A small multi-label image tagger, trained from scratch: 32-pixel images.
Rows from block 4 of a small multi-label image tagger, named by matrix and row number. Rows with one number belong to one channel. Each number is 500 + 50 x the weight over its row's rms, rounded and kept within 0 to 999. All counts start at 0. Numbers have three digits each. After the name is the row's rms in percent of the matrix's.
After each channel's rows are labels from the 100 images, of 14976, where the channel reaches its highest value: "strongest on" is what is common among them. Only what is clearly more common there than usual is listed. The data: pixel-art sprites of 400 made-up characters on tiled backdrops.
# convs0: first 3x3 conv, stride 2 (model.blocks.4.convs.0.weight, 160x96x3x3, standardized in use, each kernel summed), inputs 0-95
# convs1: second 3x3 conv (model.blocks.4.convs.1.weight, 160x160x3x3, standardized in use, transposed, each kernel summed), outputs 0-159

convs0.123 085:540413468506475535572474602580500474505471472482553523534557521537490524488546508529401545519593387430591539536537503532558543530507497444442464566541558624508530513467559542568405538447515504562493492523472513508569574500529392579513554512534534571472587433463492482568554510537548522537
convs1.123 081:530477504501536605454604512519564486524466482521581592586580512471564516588490528454569580481492527563515485533552536493593499500516511480516513507500549565512526661445458493459493479509458565630488597541435517506551516466519506525464469523448459487606562512535538505563492517473605537473524524477457567570486504547525553463548583484491467579452493556516538520573472501630509490498549520547474585621411559471534522462592560531503501547533509600491445592497571530512525539481509565
strongest on: yellow; large

convs0.134 091:516446429543512706488517500453520532480519437522605526557509514506495547475510464600464489501548466417467566507509508503570510488508487448502521485538571621503439500464498488539480595461444651477492486537477504540521499464537482536455577483519469563535564527515508586503633495551531521496
convs1.134 098:553475495503485489503475473430430464530430439557493469489512488404524531491499550422596481442448466537475497567438573496566460513456433494495543496419511408447550520452445491456534425396413506582525505474458572479549566413520447539446480459423389516448458516467478537545504464522494497488414479488570531510473525402435623422529492547466484451421516523496566539487506512468555482496571459482498537543343499468592466592460540504509543482529518505506335509489600522522465545499554496
strongest on: large; white; yellow

convs0.53 110:518536510482481567491418611607470462599458522468513451568528424520427517516557464498498464537575533446580514531382489516512517519557476573474584596531577582429555542474530494543472501448439559475448513515517481510474533513452525570425509482533559547499567476427552524541576559501560501406
convs1.53 095:596558528482525524564514538605559598558524532487561556557543426539541559493531547338552514514497463491561563482530503526539498594514553410475482493548505527513629586506500550515479461497527499571618556497472496497472513489552485516481545522514521491522495566535545488543547483558563490392459562481480503539495517540531557451534506465560495534544501626571483453548355448579451584462493532564498595580527572491497516542508383544551489534574515552529442552548518499546499494519490435
strongest on: green

convs0.63 089:424554494446435548556560527472449511492491478457593536447478490506482655571525468537497451588547546503529483549502531492558507541429512541428459532489559538431475502488494490523498506543515551525476427442474531481488647608550538483457554506564487528429543522536505491588536444502657453496
convs1.63 072:552587621523448554489573559507411536519555598505562478541474465587495487610576561513588559526548546469537568475523464545582526481508501467529444504496421585451449582507534517445447513545499586586495556496443586556509503452509433549531507518496527514516524503546472511490500543572587582501547502455545552564518534431566575509571484517511498467519503554535491472507446516521477561534435451536562491502448525598445598507527437561423594578493524560513396563487484571581444497463554498
strongest on: pink; orange

convs0.103 129:483563513542565551560546610575568528520458554506510584588540571546597535483506488579491531541551554536530523546559586556535513463516480511502466569521555500447523532506515559572520611535552542488543501505563550511543481593543565528483454519539478568538545452538525588553557484608452546422
convs1.103 162:581564578507533567487528645516530518501508519476561554522534500534551527628481532521563586515569539501513516483552443592562512496532579479535506735529519563528515632503516526488469560529493574583517546619554456517490547531528516516487496565484492461541547508545528532535514589622538592528532547493511514548514569509554528484602540492540503590501473526533501510532487480634485501579514500511506538542473551593526518476550511565508529573512518536504508550488485482537526514515515507
strongest on: orange

convs0.117 076:428543490638606503519537540530507543444415493449511608550497552533546536566458428494539480467573542458491469484592478513538497501438554477459508539504568505475497476524424513558468605581514479474464527441474583617443487550583567529434486557576476532404547465470520492485571492519480510482
convs1.117 132:620547588516540566486534582547520511504510536503566555527531499541559555637520533521570545507566545496525510484521399533567495475535592492537500652544526543528538607505499529523479573520533606560531549584548454522496563551541521525473480577497507449519557506540504540538510604640524616542536558475516480577528591490551526464606540513560489578495479535556507504561491469598499483599507500516496537544475533586540547488530515567516548559491541542526496587497483491553530518513529513
strongest on: red

convs0.125 074:426521461532537484504525491539503512493465446521391496463497461525531441573559473532456493472449511520472517448497594496432464471516543429550415551510391523484514459434444436481401495548533467552460520556495530493487354524478516510525507429512430486535402441554462512429520452523308494488
convs1.125 102:491426434508524586397494460466577489356536389514532504504444504484536460558451582507564510452477481475555444480505485547542417524461414449441477477508453421525476542465464449419442428437431509537452422557524501494443439479456464508450502518528417494557488474555544503456399434494533461495494508518559528489484445517451570522537557389475428521518478406452394416406408465482461464483480527412522571512473462457495417479535414442484460431497424491481484417471447540445495440477525482
strongest on: white; large

convs0.140 115:503546495464480534443417634623486448601425537462467435505564450486410456550566449479502473549543532476614500554396454467480526522492492542476574592549507555485533506480547477508444524452444519492479489521473491498498555493420532581433475477501529486475583473406532488567544575491564450463
convs1.140 091:517521443477520484580548526577552522551491538462533516599576422529542574457498520373525496493422432498552547484529543475526541605520520406422498468555505573521557509529516496487404474524521430510574507448383520467470449448471436474458466490506535447512492546503524501572547479494602449401415525441390514525424460558581460454489483455536540476522464581496467429561430499529406599438456520580506507536514555458467507474499413457544508557614475545485461558491498478522504458534401450
strongest on: green

convs0.33 116:504449547532504521479567589473505584508508526510546578507536508560487573507544517525520484530555468592496533561532517537556570450518444528531449607463550329565509527549448481554481590484552507404566523499540516506550484578540474508421541507554548561493512430584467538441570452485464577434
convs1.33 122:554539569484529546394528609495522501512498513499574524515509508558552500649510528559549562515611579493500498533560434582569513459519609541536498669482496571532510624500539538467478564536492592568484557603528463504503534507528542486514492550507500448550539499571523536532490572586536639573544561490549475522532553504544538508600554485495465562501475525504517520511550509603506486624510483491530540552492534607511508440550536580528517561501509501506542499512493489514570503508512469
strongest on: blue; large

convs0.72 113:514537609520495603538493482510467493501512484474574503405516487444474597511425537574496428506497545539573438519387534488479515427416490440454507440550554481458459404503531485487473464529544627428493476467427489511479638542537540516434526482505442504494438460500489557567522463507594495428
convs1.72 104:532475520456496469561512541480433481553532600555515460438538321448436489537513550551526486552482561389511552513539476559593522516561504572462431452513506552484531502521589553499601570546493581527533579481483533503503500455551451551531510491537554595452502450474468464494530486490491514513513518480585519483581550467488610487522500558470514441464553528525444486570528494450543503512458524530580525466480513487408537567483406482518568605416536543603401622569514525604519461543503501
strongest on: orange; red

convs0.15 110:457521486472415545540543609540466465548536489534492510505631577526496509544500539476487495502532532504637524602497458503517552506490500517460461578462562483482439525503551549522532529487488533490502441528416501488458685496495515632492540500533533501452565487535497493594526435514638502501
convs1.15 099:506524453489491424528518490534462423490454558515505455539599496477489540513496567421549512476430461485554461475559572409501540455545498543459527439491523543510406477486481427479459509432503501465553486416361563466482476439495365520492416511457483519456502487461516481529535472449571442441368459364405556511437509466468425442487425564505538387507478498452536474485456525487497507479527502542510478456415544498544510529485490413438553550574446549523359568426529558543451496460452449
strongest on: white

convs0.7 103:471529531566561528550535519517564491533500475469422529390532561538550543612515469511531529539443520570562444561511532461473523490435650464547572533508478579548598508480504517448426544511543523540494500491512622621511578608514532512534460484551443506481508518534415508575510519485559484522
convs1.7 084:547490502489475551545561451556549513499463524511529478589488501483587548566546561333593556495515478452532460530545505520511492530497600471504465466612573549529584586489425456565510421444544568566593555471456534453490494515524502525555464507464466506556549537464476516523492500593567558363488521549491533576533521535527540515571531453514418549465572507596499435527410499581442485496544524575479513542475581518571487572524476500505465543525592491505416581560504544485464531462565428
strongest on: green

convs0.137 107:475548484538516566492498535460505534457474460497551578360503521498432628558475443539536517557518541546576477572471496488527540476437565474450527522496558474511548475508528442469389548547524528543494499528453566569484638579576558505492540478528448524465517531571487507595578503536632499526
convs1.137 083:634591563504508504522560540556459513506518573501596502536499523562500526571527577495598573496529571438513512459596434492584517481548559520513485523588452599501543655482505509545523507503539591585556553546469529498467524525534487576501526510507532515512553497562442513522501509582583621479556545491526501616566566439540562487569483491543497509536522518537496492544442495539517518571447478533586523498486561563513574574564510544489537601472549499517452633499489538575475522477541477
strongest on: pink; red

convs0.106 117:487505345533475559523506633611492509560406419529538531507592524535454493562526494491524526541551500450591492545480543535525530483540498518454571559539537342478518475545542526528483493513541542483575555472501520534546599505543527609464503538553508503526554471513539522571548506460568483456
convs1.106 089:541640579502509469525532613497474493520521551474562545538559511585534542518487551577552546486532624472575540531605483538540535474580611503523567621495557574573444575510511562533480644503493487558547510524473493506455564520517543500473512536501530520519585534547539593577487515585556560548519533440473517505475571498563457499518511532496556562531468530547539535527521482581480515547491549544502531537480585608564530488486531587520628571559538534488507568468506468496517543469483543
strongest on: white; brown

convs0.29 101:453507482591526537500603547432513492589511528451489523479603488590491514589577532519545475489555513495507562575505492507500491440499531482609552568453553460586618541504467488524429545488500527460355452584574528596429537498501502537477466496582532441473518505553457521489501503510545584515
convs1.29 113:584529577539577576489597565501523533496507494511582531528492493558550458576473553541581582546565526494508463527576436563611534547500578509566491574528521600533557629478521533460461476465484575586487589551529486533521556543536550541555499546492506456600491490552503507543529553585598570555502572523556544589534562526529580563606570448543504533511493521519500502519524543625514494548577488468503548550465529581540498475541515528547507551523513542492450544526496522537562537555574442
strongest on: blue

convs0.150 133:460560510542544538525571580525597578501460525532470621580532563552589546423523488528508525530558567505519534536591560537567489467497476499527479592511546438461523532510509538562554625531549527477551497488542563517578510565571578541481426543529497571477522478590503548495539465588483526445
convs1.150 158:575568593507526562484537624509526518504512510469557556516521500540552516637483526536561585515580542496508520486542440582564513493524567487546506732515513560520511636510512525490474557523487588579507546650561456520487548530532524513493505566479493470550546506561532531533507588603535592538541548501514508549512572507553525480607539495530502603505474522528498513523489485618488500582512496499498537536478542586522522469556509592505528567507513537503515544490484485531532517508509512
strongest on: orange; large

convs0.47 116:475509510455477598538593543513550514492522521530573539546545544552490586485516533516456519508549523513549534581511486558559532497545459517461462540416624567416420523459544536576538538500467605470508448555516470490520622499519512560473558491562506585517521482592518505570544408514632529492
convs1.47 082:509520490497507533506554513552426421471463551581535515519624469507483554594494612471608503443522475514567531518539551443519509473563488528474511468472513511459491570451463460459460514404486538516556441433432557487508533407526417564535451562407486493456477499491545501547482453505569442478380521424543576501499523447437575434549488573495495466460499531494545483442469500494549498555545526499523552467380485532560519565520497510440585544580457557531302580486560588541472496479517495
strongest on: large; white; red

convs0.152 111:538501541518507572524472453521470493473483516490601538518513563440560583440393501576418521570516506513561482495504533543537532501505486429469542422559602493436471396443475501501469536533607571503515468504479499550485564536610505545481579527383422547570471451517521537543575471512574578476
convs1.152 105:636523519483553575500531568533484466468508532489553567513548467535529539553510573571598605531560528465545520556561362527628509484569554483544470605541515528525516648473512534496514514513473614554516533564488478503497555486521495505446483548481513440547544430511509521571529550562533601597481523501553498573525593501500575465609543502548501539486523467519544501520542526568537483567551499460546533528466545580513520511573513594521571566430506499495449553506543525600559516545502534
strongest on: blue; large

convs0.159 097:456477430481498583489529612573469483541531566530544451585502430546464468556579527485484502500592489449522541503524508511515461549581521529506548616513527585473561604446438494552414514477408573540528461526548483457502494486437477539486458476593546569500522484498545520556623566466529591490
convs1.159 068:556459477509461601457486480487564537426608490488565566536529507577553501571488598554559509504536495507536490507545490485539501523427505487448504428486523447483544530416488524459468475484451526518598537528528525498444463493465479536464513524599479526596606533619601531535424469540621571523455574503504521478489462521500550488533570467449473575535478521450466427517382476585476489446439422512513539623432473492552439494597436511555421520551483512468377494507472510457532455432488420
strongest on: teal; green

convs0.81 096:462498452489497410481529530539466527427478476523490500493453424466419472557593519542445491418530497516426541422548510532495469489490515435487378523505438509445423451441461468491438491442437380530492484544403462423472381504463513509482496429523506460557404531517433492508492456536349487522
convs1.81 114:504483489455487564365501506415510484374561432491545501513459517526559466573430571513565514458518455498551451452551481511559456484433439445449476527460407487537430594476471443445417479453419512547452444530511507455424478501432436502460521538514424455556486451577525494499407473491544481480517468493553533499447451464473569533504513406458429535520421427453391439411421469503435457465439468466539560508513458501457412438513444492445486447482459520445522389395462521465454454445534448
strongest on: white; large

convs0.100 092:471522562496483548545541578534494458512496492499554487500602565514494546545498533491439460481492536618597508578474504487527534443434520449443496539427565502447473445466548500495441475483510541446492491495466552513470652591488521603449536482541403522415471499538386472587493468489627472475
convs1.100 104:604576513496509452518562578573503501553475602499572455541580450467512559582474552435591555521494550475525545481583495532585528450565609518503498571573576614502486577499531500497505550521513542573573564504442514523498553490534461546511475498459503533478521525508469533540548550602534531461506479408443554550501586449575511525552511600542528502456523551560532526585492453576465536503540531603531555547436603579540531526481512490498524586552539518541452634484505512572507518501475441
strongest on: white; large

convs0.0 106:516478508531510524462545571516473527533441490426556523502602475505451570510507522524526515553535481554547510630535478548557543499515488480583511582507557484518564487497473479546421515555495521548350499601540498533260509540479458550509515517469544506538508480584512520522564511488513523537
convs1.0 093:546531511563604534562570525543591450456468518432553524523497463494589476562487545467557555553480480522488448475566410564567509569511519506507390566585515564491517614490513479414443450478500522556505538545494507552535558547549476510508459533471450435516484386511493382532588562503570532508490524456442610562469524509456499503529504482613551462463476491484531516468462506607504442500610459501520504560389562520450520445543552487462512536463454546490421491491507543581541454596460401
strongest on: blue; large

convs0.23 089:510424518521524501490549598563544501540415490480531524517556446542452535529568498504534497537568443564538552597570463529551489520523529511589520603526518550483570531484452517565414522530471507549343530550536512508310500557480399516516477494536581487551505487549498504521545510479523484541
convs1.23 079:475458510569527606508526516447561442482503466489540525476490461470617450523555553464558543566447467549399523499517473567563485553445458510476417558469493514495525614457549481410531462522443494625503550557550529565547553529554484518460546471489453480540487420568518363573555540401577506486484499486474543485488466485454544465526510485549576486474484516466493527465465498616515441513554437489506519572404512496372545466565472524462446466504425550468390441502596529519551402545496449
strongest on: orange; yellow

convs0.49 101:453527542565587560521593503418594480576539517515432465424605498585537446560511521512577474466481517508535510558482519458433512431443560464595526513454519512571592531504508545443507496519528581449448452552569545568545582506431494559550463490552503465434473512541392542490473486477572538499
convs1.49 080:550482545490548543439590459539576527515479473524586528576475442511572507557532593456586528551503434415489417547538472567559521522457532563535444478570538541520607603504517472499504405456487574605528571492538534479509441498525510507603481498456435530588477492519472471488501529522653503494452512547559550560539524547469587525632562466501445496477538488508499491493502538557530449475605493472482529540471510535537483572506444525513366474549502462520406494545515577510528549520565402
strongest on: yellow; large

convs0.19 095:479539520541508611468518548485513533444491517491529511427541497435442566606513457508531460598560546529545461564408467444480511503460568476478488579581525574479475487536513445560374499538509589559415472508438580550497575563494532511480551463566485532429555425523509517527605481456574479470
convs1.19 074:532531496551504616487479545535517558480598484480610582510551470606558555546513559600543540562485455510554502439512430449535465525530531441472459475525468531416561489484548507455474456518542535591525466547490540566509523493511453536446452540543514467509541519469538497603462516558550603547422512532548501561604490463543573519514469387549503524526504505500440406446456504495473558510444482489587426515484475549467567546575397516440560546466536497533381570560468537579547484472589408
strongest on: large; pink

convs0.96 094:498514541566580497503502625559579550524421474514514582611537510569495540447524508494510511450603523567507598500574498529508510454568520499485482560533583463475543529437518523524477615572533504387479488532545557489523560591557523560422453519551557543531505462517488515555539502542546506401
convs1.96 121:593573587499523537490553597515533532498515517458582530524527488536569516635496553532575582527579535486500535461551453597574521501519583499549505661518519573543519636522530532496495572528496589590518570613574471518470553551542529517485537549490496481552545508576525525541528597583537573526597540507516512549535590512557534478591550507530509579514485531530477507537460456611473506576522495509539540549505567578501531478548479595513527574509517547509511525495490490539523514514516507
strongest on: orange; red

convs0.116 115:489511391544490541477541551522513581507434397509562568495563563517460483536461555483512523526591508394514511535535526620533416440514456409530506501538575372468565497515484564555452521521532521446583512532521508551544526469548532574467468535575513553576488423606497496489565500518508513448
convs1.116 119:498536552375413506352496561438433516523526492516513546538574557531522575550518526539526543513546523390566524515575523460504507326527530541552595518432521491540426575515519482553538533528450540579556507544483506373390458498426545498458540527475486533545600578547545593550437500574545541523463503484526497524458498516520520453541548556415422577511507480541556539499503486557497503539484526492514506547502546542631469556524515572495532524517496507461517481475517481467467529396519569
strongest on: red; large

convs0.108 108:452543517480461559472533644549514494511478515480493513454559536530487540599538453509480503601527540528628447601485486475530570552462546578430467594511445557473472512491534479546428572473526542565502493487452543489503608569516545534513510471534474509422619469488485507595555481514592444523
convs1.108 090:511539485548501485570484524500524517516454532539572499519539475498550561532548531424565554466419518498490563482574512495526468520536533386453478487533454597495491542516490428424405497566486500546516482490395572530527509475481384533501407526483480410474515520488480487546536500487574502376403491407408581534457464397566457455460447478541528463474490551510501457489418553539436559527452476583496481558402597536489552517521505430418537593574500541485427562458527528575435457453456402
strongest on: pink; large

convs0.133 111:517538581511484607534428466446494494544539449533559445487516450468515580505468495642497440479504539493515539505355552429425524455466476502447540443527549405534496491504527501469501503446505620407475491507455448520510590498496525528440550487525482515483501460426493639470542493520577552414
convs1.133 097:572386494466516482452498472447458500491512449532498482403506388460482466458498526574530479557486535392478494522499475493525525544483454588553475430424500517412561480434548584472567466445493562478456530474493527462514548459573492582490595492553572551501461410456495512512496445523506507560544553553622497529603527495431597567508499488438432447450512450525427470575546538423580491516570500395548515480493407464524544551463462504576563513421547572570436552550520485559561567525539494
strongest on: blue; white

convs0.48 105:454515514541502608511484507430525535563527459556474497573486507574579449552543444618460501436489511488473602524448592512465485449536541531510582506471467396548580549476483498461475586429514625445472466500567507535542462482494482480488498465527481539511503493504461659423519479517429567440
convs1.48 094:519433560522499531425540465390456524453512406553447544437462452500515376443489512552514509550530544421480439538483471521551525581495445555571496422444519486454544463416555555440510458444439530487341483518546486483502524447506561515514575532525489516580446426505526523499438459501561486556506545592620517499575499537449600584517548465404461488483522417532411463431526578468564493542564526371459486531484397471546477536487472506548487471509511491527438509548503494480535537490582485
strongest on: blue

convs0.3 117:476512466518471560516472522522511513540398429504611564472537575528552572482460588568485557554525502478537454525522589592545443450525456424499545474539572380492573451495523545492436510532553560443578463489539486563592578532579517546469508532513488580560517453581490555517581527494547510462
convs1.3 102:568538594448484526418512606466462476549561509471557574523543500557513514593495551544553545534565625447537537513582450540594530443524563503565508583447522533519500618498544568525550587536471596586495559548503469482436547497536558514498575569512535534555564488570544557546471517593542567539536530494530500568534589532519549498599523515470478602509506501573533551545514455592507463577519524491536540559491542540552543527533525621524566553467490544497502553514523458505515534474501590
strongest on: yellow

convs0.147 113:520528464526508542486513451518535579581513529503459533607553489537544473427462526512505500460521529441530537536516568626508496518597442513598613480501556547536572516510523588513590476493516588446510505574621464542522521468522531564473442558464523561575483515529573633485481549540518522464
convs1.147 094:588492534529511526608491517508487525481440482577523475492520406450515533538516601468618560512533584460504579576536499498586477561495567418569500540566518549560540574496510509454447518553511445499513447490552482531522516451480574488575542480428500393505466538501506546503467504541555494480457525520597513526503464518562604448567552505501524503482578583572477415455480555565477577584504572482435586576457535588537491525527436488547553498647506506540387504586537567482461489520547497
strongest on: green

convs0.58 101:550473516526492560453433525592492511589391522470480492517564477401459511469511494492485434569496416526590490530401486523467506510503472480524588521568569546520563391493551483497460471496498553426542444546544503582540534510524448571372447522427522511538507436471573527534545553512535452387
convs1.58 092:541463478472512506491599433560532495547545476488545557605511438549564498494486512440536523485454493500578487489550570483538576557518543445520516477499557578542528542482468561523423525458535493578453530402492473514457514458541552490502587523563589531550447538525579568567482455482590380520531507512517448523514514644533574561552547416487494518512451566544470489596560499529460562502502564544502632547521533437520481402440470527628555497577484554558482561514481457448578539504563546
strongest on: green; yellow; white

convs0.156 106:476500484576564595481612488418605544518517554487451522524571486519538413491486503504540482496495500497494479583554540542505517477504544457636583532433452537547539535540471550552563464531525615470482490573633567539527464477461507531522463515530445567511458557583476594417536518491460490508
convs1.156 095:542460551533471503536463461466507493469408412576428457482460495435505514509550561452531468518491487468442507595437506517552484527456497527555494513507526470458524500466496452426473437501464483519496441482564546477572527456479540587587490481392414400491433544478449497508464508479566481457439506543604566510515448452473600504529511469443455431406560504583523440435496586488527509538547505430414505544415449591547477565474498443484487433581512483520377499589573603424438471479588413
strongest on: green; yellow

convs0.24 096:517468517566523548483496597586525507516421501430492532479562455499479533581521451521531499571542465530557526600496506515489489500434533489516526619531492556476540499487529494524377530576518520531295530535470568563387559541526438550497424503499552476491550463525516507544589543490543484524
convs1.24 084:536506470559559571558608521528580465517510488444589508553486443505583526577531575441580539551442447552508491460576508522552506551491549450455406568573529564532542624475528457416444431533476543594538555542484523554540529533526462508496488516508470460576478450582486397560540541474601533460489527488409590524464511525491509447549532443617564506482477563485483484515453490611449509474517470525508559562425534512407518474562468488488489521483461575498403504492536517558523418542425439
strongest on: pink; white

convs0.80 112:471469486490536527428623556522542514567493554545465505588522409563457459498569585473539417505574484475479557546523479537518471543580502538607564630484515523529600551482457484590507532498405555473527475546603496476520492463468470479456423520577611556513501533535518537520510546488525531473
convs1.80 084:525480556445509580527521543513481517488504472545575555465534496542554538515546627547578568551539533471469566573544444542548516509512533528538454556493497560523538604482587523475569546595443521532546490584594528467485525481507569523529561525464492402588516461588561472557428541506610521519463539548614508493546494539510596444567563457487443540443552454520490461426533557553505440575437477445508476583462538556478466496566450542485556560561449468441403473585547546484504407510524523
strongest on: orange; large

convs0.5 103:548483525456503544517550535520534516592522530476513483501630477457495514448505572486541412541437486520583497614450506525443559467517456447571546560507571510517533398463545511460554462545513554381496448588543462509543584510451475606400483524443555472550463462524504538499504535494579524400
convs1.5 088:570526451464544552467547495617579584569476539402517524618537455526575598566529531451555457530477445517576428494482531516534555492555526584545469537551595513535543588517480491542544463397561553550555527438449474494493489498531484508501572532486515581473506526510543466576529466537593455507503520468480522571544543588473555542553517519526518463491456583490536518552533420511500536485619582514534541580490502512500479519417470490561404473529468551579452546528497490573620546563525407
strongest on: large; white; red

convs0.44 104:497545545568560615526486460473547512535496460537525438535509509489541490500500520580473426378488551475496563480387595470450451407485522439510576440479507457484500472496506527487483453470483635397441500512517480529488576471425514511465505483524469525472417488474460635460520459485581419415
convs1.44 093:595422523494488504511491463432470536488534440562485446413478418455510503507433446525467425532520540442492540488435530514565463569499430549541509426428508440412572430425550558445533513497475531495523487486570506501498521472551511578537560485559507605489450494456487549525464426489480453526551489578614497453568517482473643561554518560439485462455524475565399495479495517408574521549510536411456558505459401447527485588406452468574566482512510522587445560570476484535517539506598531
strongest on: large; white; red; colour: pink

convs0.124 078:511418540574569477511602550475562458502513519507545533510511541559552551567539547502516483499598445605471541526591498505519523519486607496569456518512564398591561463461470505552444533535571457476517425526556606565570551582557442489536504529568496572467534503513426492522537488462545562542
convs1.124 095:553510567503484545376573548493500536513510512514640524528451468522541482615591604513610573526533557477485470519576424519591469480461539532556490586494466541556507648466499501496499514511510634572432566607552505509490520526524498504527537513478484456553518503596481499488479573481600570553607530520543509528557569505521535537647517482470441548513507513499491520495531476615515479580544437488487575509484540552496524447602497551457495512481487515489474464487539552516529528478551480
strongest on: yellow

convs0.42 101:493522448458451542452494679599496489554472530503475490518577528560452480564538443503460510577575519481653502604510511484543542568506504562446470602555460531481514528506546488566437554478527531577521546466470504470518545507487533547531493499528544512468610465479542502611563533534549476543
convs1.42 097:448510461531510530574478543485514479468471521515554539528546505494538543499535568459575548431433528517496544515556493527515479508541501384434496486525471568503481518531479416422407530573466448469503467511417578503505471455456392498486392536471451372519524489484528493535525489498537492397365505420392546467423432459538402434442485457529514496458497512479525438471423547547442537516414518583496461540380577511506503487550507408425522580539462502433434505452510538534433438454388478
strongest on: pink; large

convs0.154 099:505502459530508531448494518567518526617494560512497482627482467519500476500544502446514486486551497435511542478517518569489488557612498528576655553571545585532626548460479529539517497509451554495494437536589490560506500474463489535466446538527595574559526506505601566497521631489520505493
convs1.154 071:567501573505490586586598482592530550481487528514574447575556443499511528521490571403586541502540503483486540495504481502537496592495576449510493520560527562555598580470509510527462500481528428564543505515564497510467494463481582458508547441458442393566517548515487517521505536527609502434452499559564463526442483546553579402597567517509489537507551560526438435444413455630460530520486549515475564554493561526514455463554376530520503491627504478509414518571526519479432452503529501
strongest on: red; green

convs0.128 087:488439393640551572458499553514530524560469524477463525493517519553505460527553471502430560451539437387470549486495471461458492494529533478520589538539525612567623584489466524492465598448448545517509490532541533622552492482468478533516498478578524484495549525484469563496569612551466514534
convs1.128 080:582472544473457529454532500462503495503408478559564473561479496453550482497526633403586562447444417496458472536547560512581528507441519509474517510465531523562554580537428442575543427435446488567507536519480569418490527439491524471478502445407423453557481517541437495558512577592525557417458573527550571502470467477528549414552568470443448476474526513565537493507477526601514466496532451559543535593509559501572475555525532488483475454563609531433415565496566570472465519439557439
strongest on: yellow

convs0.155 101:502539562550511604530474483405510502572547458530475448420557451528504523528510518580563446467496540478505517546336545438380505414449502512536543479499518380535543534537528531446513504466542609402473482547514456548515574496485528524456478500545526457463470478471486588444486488528554552404
convs1.155 094:540441537491509461435542483435505557501518444533533505429466414478539433506474526556527502575547518389476461520533514557534520550435447649565495464457504515440576504470562582468578439421491570526479571495560517478501506485568530565539573491540512618558474471527516494512495464491536491553511559564622530549605541537430610576522564497425456480456540492536423495538522552469581493492602511426520518510474412478534496570483444536586502494491523540595437473584499490482567554524569455
strongest on: large; red; blue

convs0.101 092:509557557533550586568412520524543553595446409550560468562496510557585529458484500612477473460473557489516574531443602500446486389540438522512603504529497436493559531501488529461487518456511610429433525489574466546554551495476511503492498472502513524501502471464494638486528525515508463399
convs1.101 088:537497598510511534479566541443509570494582476472552573468475463523537427536437521585523544541574593459488515491541483640555528552486454491568525534462521512472509543461566607469530527515431560554475583590614476526453551533553594500491612550555474573583492474546567537525491497551537512568588511581576514518554604557491605571543557482493521568515503488548353515507496490516489516547541505451502505542481494490501483501536459591554543551479508546504488493518488426514539548519570590
strongest on: large; pink; orange

convs0.36 101:497494512567546564453545572528532488558501474450450520500584460569471490578549525492531471539577490511505543563548491492534458478543536521590538571493541536554577570505473540551432536498481565510333513547559534569286504485487462542506447472568558468493522523551504534520538513500541553508
convs1.36 087:510506503572549575529616487503545472477533494493542540505517436549567470524451488480536543572476487519472483497494393550573559608507564500558403489536536580484579617446534517439450424470451541547500560510518481546528575565560524545556495551498494442546428394502518396579535536506587496508457580553541565566530549554451570504595549416591540479515509463523444470503495560604530416511594472472475560540438526518517515447517456488544464541488472521500401569548499506565552486541538447
strongest on: large; blue; white; colour: yellow

convs0.98 104:558457540474475629499474501550501527539507529499614471545465484406479565437503481553445454521504452515542503528398524515553574466522449484492592499540614542493488451446513477558497483456443628444471521529505467532531551518494460523409606477481479554544484458474545591542571553495576520391
convs1.98 088:648486501483535482460575503517460517531475500500530494529495401455492524524524549430562491478500523523561490555482542530597505540469532496497449537459528564482645551446472566518533483413481550590511621501469516510553540436578488527439585472505529510478479521468469520551491496519499524490485547503567442538535536485464629449571565527463444501399497594523517469594517474553554526492579509537517638571440522489523509551440523566645569501498537538564403592523561489510572548524544488
strongest on: yellow; purple